Rows from block 2, named by matrix and row number. Rows with one number belong to one attention dimension. Each number is 500 + 40 x the weight over its row's rms, rounded and kept within 0 to 999. All counts start at 0. Numbers have three digits each. After the name is the row's rms in percent of the matrix's.
# v: attention query, key and value (stacked) (model.blocks.2.attn.qkv.weight, 576x192, the v third), inputs 0-191
# proj: attention output (model.blocks.2.attn.proj.weight, 192x192, transposed), outputs 0-191
v.155 110:468454509504501544499519464428489558500566499532505453517540512452443450504554475456469455506566522545492443513434549533423502538460498514512505465519484517500473550518457478522580466461497511593537468526493518556618515520491520507402498544486467513531526532505489453422498476456528506506513570566568436554517528535564495447573489630499505504487581474473534481540466472536456492507535441509459500470496472495537465461521443530575434458492495483480544516471521501429497508485421521479514445524519482522541493506471499583559518553551453465492560417511533477524543442524540509514
proj.155 102:521535541481479537463470491574428484510473455506499438508500460519568502527482482506486506497486454560500578528523474500514549475509477471515470512511477515600470443415448553484452478530525433473516495393491497502462544465489508424544534439529519413481508525441488490499487518507461528475497564496463464436480452523488489533426505514445470518431426488442547525514542535425463493537510464494546540509518454554533535557471463511554480506506512434552483495519479479615469480484585493436450537566499481557435513501577481435407495503453487468560435575538544535477486510500505482536
v.156 102:539505520453529559484457464573483425486477500420566462482505550539514504474539517471499498469498510491520498450545514454472484515520543483424565480524475532500419479468521408528526512493498491538461480505496523534473492575445478545547440445513532440488540415503543504515513514509516516545436553521513424493588503489472539543481463564478588501556527455400517538523429515561521541480444504582512508451527426439518461543535465441467458504549483519555449442500560519461458521490504498427516561412511523447491482465502524545545547458471473495512507451486496576460567481514486463545
proj.156 098:438514539483513454514550516450463492489463521557482491518496476448520450492529520482525507537447477495517410511451517520462405489426435475511488520531519481541506480473432453523463505537493490527497429538512525451476444405565522442478509524465459473453442548520484454495474472572459559499556526534532491563540405532517488438462544481527487488519570485629556419498448490550501494516498414504513456598537479483527489537533528604450491480513461520547484472478505452494526458499480487490530479500437421427508501552545513500451474494551497479475472521458547511559404508477472501507
v.157 113:549436521487587478491449472467550517412507507489505564502490411502484589518425466539442576438530431468500518500497481497538562511480533498430465456491508482490520512472568488474583565503501391499460521461519503476444570469558530550516510543489571506499493536558475484547436536505585544495474551534513490616514510478558522476473481469461502512506510570528522481474539504497515560527533529484482513510534564509432505498500551455465488522472481562469466486502433476477515508443528505552594540562469528495572487532499488442493438453502521535469545521435508524455458495477442495549
proj.157 102:459520493555476511431505548518518475483510428449489516498515567477500512492563529441582483530463477500534514492430472481521442431524546417577494547467554504438420505577495521466457485447511559552507505566465513546482459555498494489531530487562464495462564411483518560516534557452420500534561513560536516485513456413488512512551508482501497581530478460458514564504547565553506462441515489495422436497545529489518506440546427527465475567513528497566408451509537512486506512473510460537520517471494514482527496475501466516459472517533522477520468461581525407444491517504485484552
v.158 114:517500447575588502419536505453528560478478604534539526467446509494463537526466486492506514434543494519515449563481481460589447443485429522494446550512498526489494566555589508472584509542488481495524473531467483548479565465485530566512518537522408519503510546476505423545464526439518530519528527442525504546492492496553566440482555518571468582477534518512512473526506495515520511526527497536455483551508497511444444485501516475559534496469475455527516542532444463453460488475533481428524538520462503512480479594549480397474493537461505479534569535531500401474486489437512502542
proj.158 111:525519460505493509543449515514499561456576504411497471479528509489442476458484496434442520470556436504465505454420497482558467483508463491515527539493509442468483412479470503406568494459540476494448551533522519504472530529549514394492449412589579523486512532505501559501539534466510464497482476577445503461470445497501479506473489535539492453470487477469499492444539459441442512525511472467546526530514516516498515477474458500483475516567563507502528421519497488485587522522553567569522467506541483566517527531494466561551431440520477514502440456509439411509503600450486484559
v.159 094:486546547514476499504513548539506488471417545542539579542462536470386557489523481457537516468558480531500533546501521503456448492513493465463523522512537486542499535464531486486494555559448455447476519455421472433418496466544576571508488429460524533473542542500431505403529475522547526577520486542478532496475504476452469523472453509406474431518458519532460483496528539509525520510458431531474417543415550450517498535505434475490498464532524540456481486431446483523451525509482552548561478521468479433560517448504452487479540444460534511456506469527471561511506464470526520425
proj.159 098:496469488444502540468437432462527476495513559521482586515513460486432465457542459517498468458446534474510375493515484488491417437528535425443427463458511530521453474492539508522549513521491495524522506564528544502553453556488516499488510444505481483484506496537573470527470510453520555519503564475469546530530487501495526487526437510470477481496465531449468530566466607519479525505469549447463503452567526449541476513501479542495473572532440570537456543482472481402501447458499459478535426563540520483514528513518496513589469523485486540491458493525455454380471419469493437531
v.160 099:496459483558488503443477606502483477475484458476426476503484493500497508515485471532482509481551492564551563532509512503469505554577431478508483441439492460476561498513452486523452506544498497472572402472470520475482520446494474592528475506438509449465467379446531541449567547497551513507509424470507525538442500543530549528525507517541491558517531490508555516501447476444442557488514566559504512537535539508407533451481625445457437537451460476546473557456500487565470572540525481551482440493503440553459516500465487488513491534520468550532514535541527522467510486522469501488
proj.160 098:482514551478499523531485492485560458610544503500501524487540510518489572468475491474495525517484480490481495513434531531526562543447486513547520483494547505502492423517491504469568491480548527483476434442474447564520473568446477444554506538517466561486567451479508448557427496550443561467497651493488518495483512466528437460491494471504524519510561469547502431485468515484613394522464530468511491598476500434490489517494511509532488538495470469498459548519545420574579462576495422519481485557488478533487459476528543498469475444506513482551499491468491530511414485522517469554
v.161 111:514573540544530542431470469528449506485504475495436574535535491534580453450441521532464576483470382529512477512496498559528516517502480466515553485485474497487561548514490475465474481590463510501481524462485556521501453523485428603518504413479449537567579454492517470554454511452499482444510547572510498470487447492509547463542485459590474494514502475516494522540486417467486465482540595519501546472564531554478539486476549465484594488493532467448509515534477455537532541488579455463521485478496528580470457498523495503545536465553468530506474516466479553552533498566464484551
proj.161 104:514481480462493467463506543514543473457506537472401489453453519512472538464481446436492444504503486555485483526579463507569524556488504560498546371469493519479548437583536514475436473466492533496526528496589491505508439533464526555485529528546463411549587507527528440510474522561512478587510524426427508560399445445538485475528510502492503496484482508442515489465512562556549514457505514454500481490560439483458481469522446515587465481443489513506527556511470515572462498492516441459519444500516495449506481477460557470500408428509508482538473527515458501529497452463480500501
v.162 097:520438532522449555488477480470497587481546507503581485450422485489445481520517506478582534452504492545478462460515506519488512515458445525507482435443570475494474488518493473512461473464500515506473527517469488528526460457556514484496453557465447543500541515522527452494448466463457480499494417533592481495461450442497446456533529507526408530422529552564406513450441476562481555525423493461506539482496510452506511482460533604512543472424500467509523477476532549565504515517508450512453491480437494524406518516500485453469475518531532488555508531552596462524536607448472478453
proj.162 099:528519529507511462506510508489515475511540483496467541494595482542523536559521497507552510565568485525515533541536506514495444527541440485496529442519538524523530447541556523553499520414506446542475465458474519467546482441534545440497418459503448495574522468485501462478574576504488489553405539490477519490448552529485495524527519452496469522496503512478466490549476489539457457502432447489511423500470549517542553504478507519512517527519588511439413503525464570521488456524415544555441567523486549429514513553482506502541473449418649527507494461484421518470499495468555558491
v.163 085:505494454487403475485462523524471560459452547575570574472490499558536566464459496526524505545556567462526531519492511459490472500465470496531462562558508473475485561515455507436525534617468518543524488460473538475473524496544416550469526470492508457548515482508523460515512560519400525490529477530556533476427489573550484487525548454531494576487414495576483521525492439494566464516553500480519503536449466457458530474433576474555534490471522526480576495478517486484479528559500580550540487506552529486559496477472463493500490526508496490513461537524439445533455435582517518439
proj.163 089:552515507521537562503464498496519455516562548540479475444436514533477507569508535502524478483526531495462485472491476500576499509478537477400510517505571467460527561443533458542508561555499472490482526568457460547528483584498530507518431492495515469514587515425509520456552510492432540452529618414469589518470516477472450499607553502568475540489520488453521544475528500466527519426561539519531514465557510478491454494488468549499478523520565515488501500512464473519574449583460560571529572513553459535533565424526470487480463536489509485483536529480470514546547519467508469458
v.164 096:526521513543529427487555451480522472487441548490534508489541514521522445530505479556436587439523476633493468513491505420477546462470524528539473468467484470449460513507499538472457568485543489505501480561563466560520473558523449582541500509435528460534503479545473409563484494468464513458448531530485494437514493428488509496504495415555493517593471550484479502466542500511546554473594473529477495514496586474462482460455488495531516535486520450516498535526485550553489490535512472492490540558462456501465496451531525478548493557556511535476430432484545507401564527439497435522
proj.164 091:470544503433489495515519477499538534510510403589499471455480542524562387507469459496504536538473498485470444460519499513504511535528490530588471478558373517461503472490512447514452595476526495432502445449540412427471470448540560495466479465551489478523454409530487442480510540545592494542459481491482482544524568517546477471517505515497448486535504534546471484555484551455468486511388528525515504513516443494529548479443564490496454510548441487478544489514501574471521491558459454513487504492448490514559581516500522494462540528484487514469539517531511504469399498478544501462
v.165 106:518497433508524470429517436469553482493479481500605504521543532492492470492438532500457495456461480475458475391556481453508513565462459504458538492491490440502569479519450492533524485490465542513458475418544518505553517483480500493465454444446495538530481577513533467526521553536517518530494551508512507490507512500427513461473452468481572419479551521460489488567475461555529500518439520477492459485574576512579481504453441522538532475580387515428504450535517502461485519491497429493487453524429536468479428515564529514575479502497482519487462549403503497419456455541540506542
proj.165 115:453522494478496483450544481494437489514518498515475524510453483523504508448497355522551523509490568520552442521440522493561497473467496468410489466487442506505448441477467535531490497520484594432548536512493506468501504442492409533522515539410491459516535480540461514572486484437484470563520473478485494509501504532466540567525517460500485480505416422556543490501477488501471514435559465506451526530458492538510515439529423556463569490453565566562569483376524481465532548454444533513530465500512523521448479547486550462424535474558501495468505480527481476494498563440465520486
v.166 097:437544461500501511524439497555476408583545492475490487472444573462534480480537451494541560558491537523477466562522521452512442473514450523545521485530549505523531494485529546454462444482481554515514515447538568548447506512471451460496535519469505539564515445427493532407515492528524518526443483430493510500473459480460494502531508491429479537522523520505519507555457535480495483439457568496526481543501466487521425523483475467433426511536480583566482496417558491441432513485438541458525482459518494472527519458400436508546516475461602565475479553529515512444490526525452505419
proj.166 098:453460499455493442490452533412451489497513509487554473586556516514493508476521523503519461476447508421451584463482441509421476478474508456478522513531529503574531548479465523518487498438460541453528504560524533447532484509387475547431472495454538523481454511505453486599542459547427419421525501543434453505540552464606533484500463457499532476494519490524595499472507462426521494502508536483488455505500531484442471447581502456445505512527559476534566498508511471558496494493537416487544412550505489468520492518549481502528507503503527530521525531459543530437487491509436536506
v.167 101:487469569524557553489504488501550480532474542525482471470476539514524485510451570549547510487527538519424452473494465491475563513518426468560478427539537456520510486576468517544428497458502471461528485540436508408538515470500489564494457494464533427606505470498563494479531478514590438510460512524464475484453428481534470509494473550468502483468538557495464541438452511553498428544512468477531462474572518457570546509486498491572456489472401413507468486521522536535515548488494624525503473510483524528477439524466538501554456501542515578496500557501520432504562523486515473461
proj.167 107:503458511465419430511514536574556481496475457493462529498495506488468556555465447506558563580547452550493518514510494483537507450522469378509525494470484595545471518490489508501544481542519486582507484483430455523542439423444525484472505496545455523449472492462440543559490512534493482417535510582484415505515516519500498459496514518538518568457510480611446470507518482475461510533479516497440453530471514518465471503506510539460567521497625533541520487551511494491577515437487499542489518548477444503491504489500527554543488502493542423507453421469526487563488466557538537569
v.168 102:456478510528501453506500488511549468455505432467500500455495527448472470462394513527550494580425504484531463525557388585494490561464488483468551436525523501484502467460491520438531503485525593487512504433497510501557441513513493557505430458524519494519523446478510475535540482593513502567497461480527483433564506508483436521450403530489535473621517483510468502490571476538481442537496457440544453505487527495478454534563472523522524484548490474460525475526506502418445529490444460453469490510540520511448536455512487466475609505525500531499513537600514411516493474514528484512
proj.168 097:533617450446454550491538523551503505460575501546483511567512466500464434494544503460571524536514468491547519484506550476487490444543498396473555533500479484570483518504523533502513488557517515529543591504499501531407577495443449559532501519486477466469539564522533632529564460479503527429508520519532423513495489448463497539506582550467453495491504538551495480561538539491522483503501589596498501479532533532475520472477472525515512471509539585540530450522512542530558464490505528485492421517465530501548459489483501453519576443515457494507492515486543574508553528531522463505
v.169 092:441510448488534483474520502521477486541485479449486545474596516487575497457426532487465517560579457521484569451506486470511501492550544541538484561457544475543525465585427491552472522514494453522520478555523587493545494552470521602524531482513514501488534447488518489591555463514486531472508563458463398413547468504537456430492499555542504468474506457441538468547457445449548476487505476491506471543448518479495438482515507422487495527579507417464534530491481478509408499472509467527510511526479508500430428473479495484539495501477516505580475469434465554477507548556509425501
proj.169 097:452532504483486482467515503481475498488527486493520414465476443497559469542520371531457482486484472492409440466416529396519525458521467484491537468538523552490491544545585509519406434539447508439407506463495516445501526477468467474419506553466598492515469525443425540541519474557487548528551511529526520500441534466535566543450544533498528529516477523464521490502458488477513469492537533516538512473499487512451467439433551506580504561537489451485535491526541454486523476492543455497532491513546511459517503475475620512513513521449478424506521526548516510494498565498479531578
v.170 096:542553563495446587491511520517505552459478557461490540461514474483543546450501466489553579532520458515536476501506535531486514518450533460447528481496517518508475493415480463533462431511534491447488534560503455484556489486497518527532497420496495412449460528400508522505418456504490454549559452455503560486500452443473473553493457552524580515566444554495576577483489515507518495432567506452476464556493469524439478457512497533507444546505515476513522513492533549465526545516419477540520512462453487471426523450444528494610490493488432445462494515515500543457569540536445483548
proj.170 100:538504486481446408574583605452511526497538534558527501506487473533409468509436517485535521498552536424475504531516448609487546478479519550529496518538487497460555469566515488518534501449530596507517489432515537516525449499496565494531528464576471531532504517471507435552511546506518484452580477527448460496528453509485548497433479500550499582429481522521517505545520486462526503506515543509463483470508481549447543434478552488506479504480539555459435556527481515462502521486555404515580421515470509508566529530511486508490496471408530481529489446533567508423489540488523481462
v.171 104:531490508406485504541496506553562483459478467513472534490417495472411531552595470494580478503516431470389568489547534498531596495559480499570466480511510546470544556506515536493491528480569522517475532467516478478442437496449454447473544541476524489499482466474580464484496493543527517511419504574529520492567515547544535483547541556465515485502462485583487423490493488513488590496525461454561559491446486448436512413510513439515450528480532523516516540438460496487484499478539520530513467494503495471435588502469425529507500579545472478469516494526502470556493509452493491478
proj.171 101:471480512517605488538515447524526499557516549453509481500570512519577510486459508519510522556452531474512452492487519454479513444463512469484558416539560468483453480539541471515522493513471473499489466490454546450557488475621478548515504565617523487487515445510552414500507481482478547461378490513533474544457485504471417425526488495623495491514532458537535524593526470481518501489469508567534522478482465493533519519501489470503502576547516543492430468529452548488581412510493492505513502498559455532613539484540493523510478508509496529518442571485460494484512500507547510514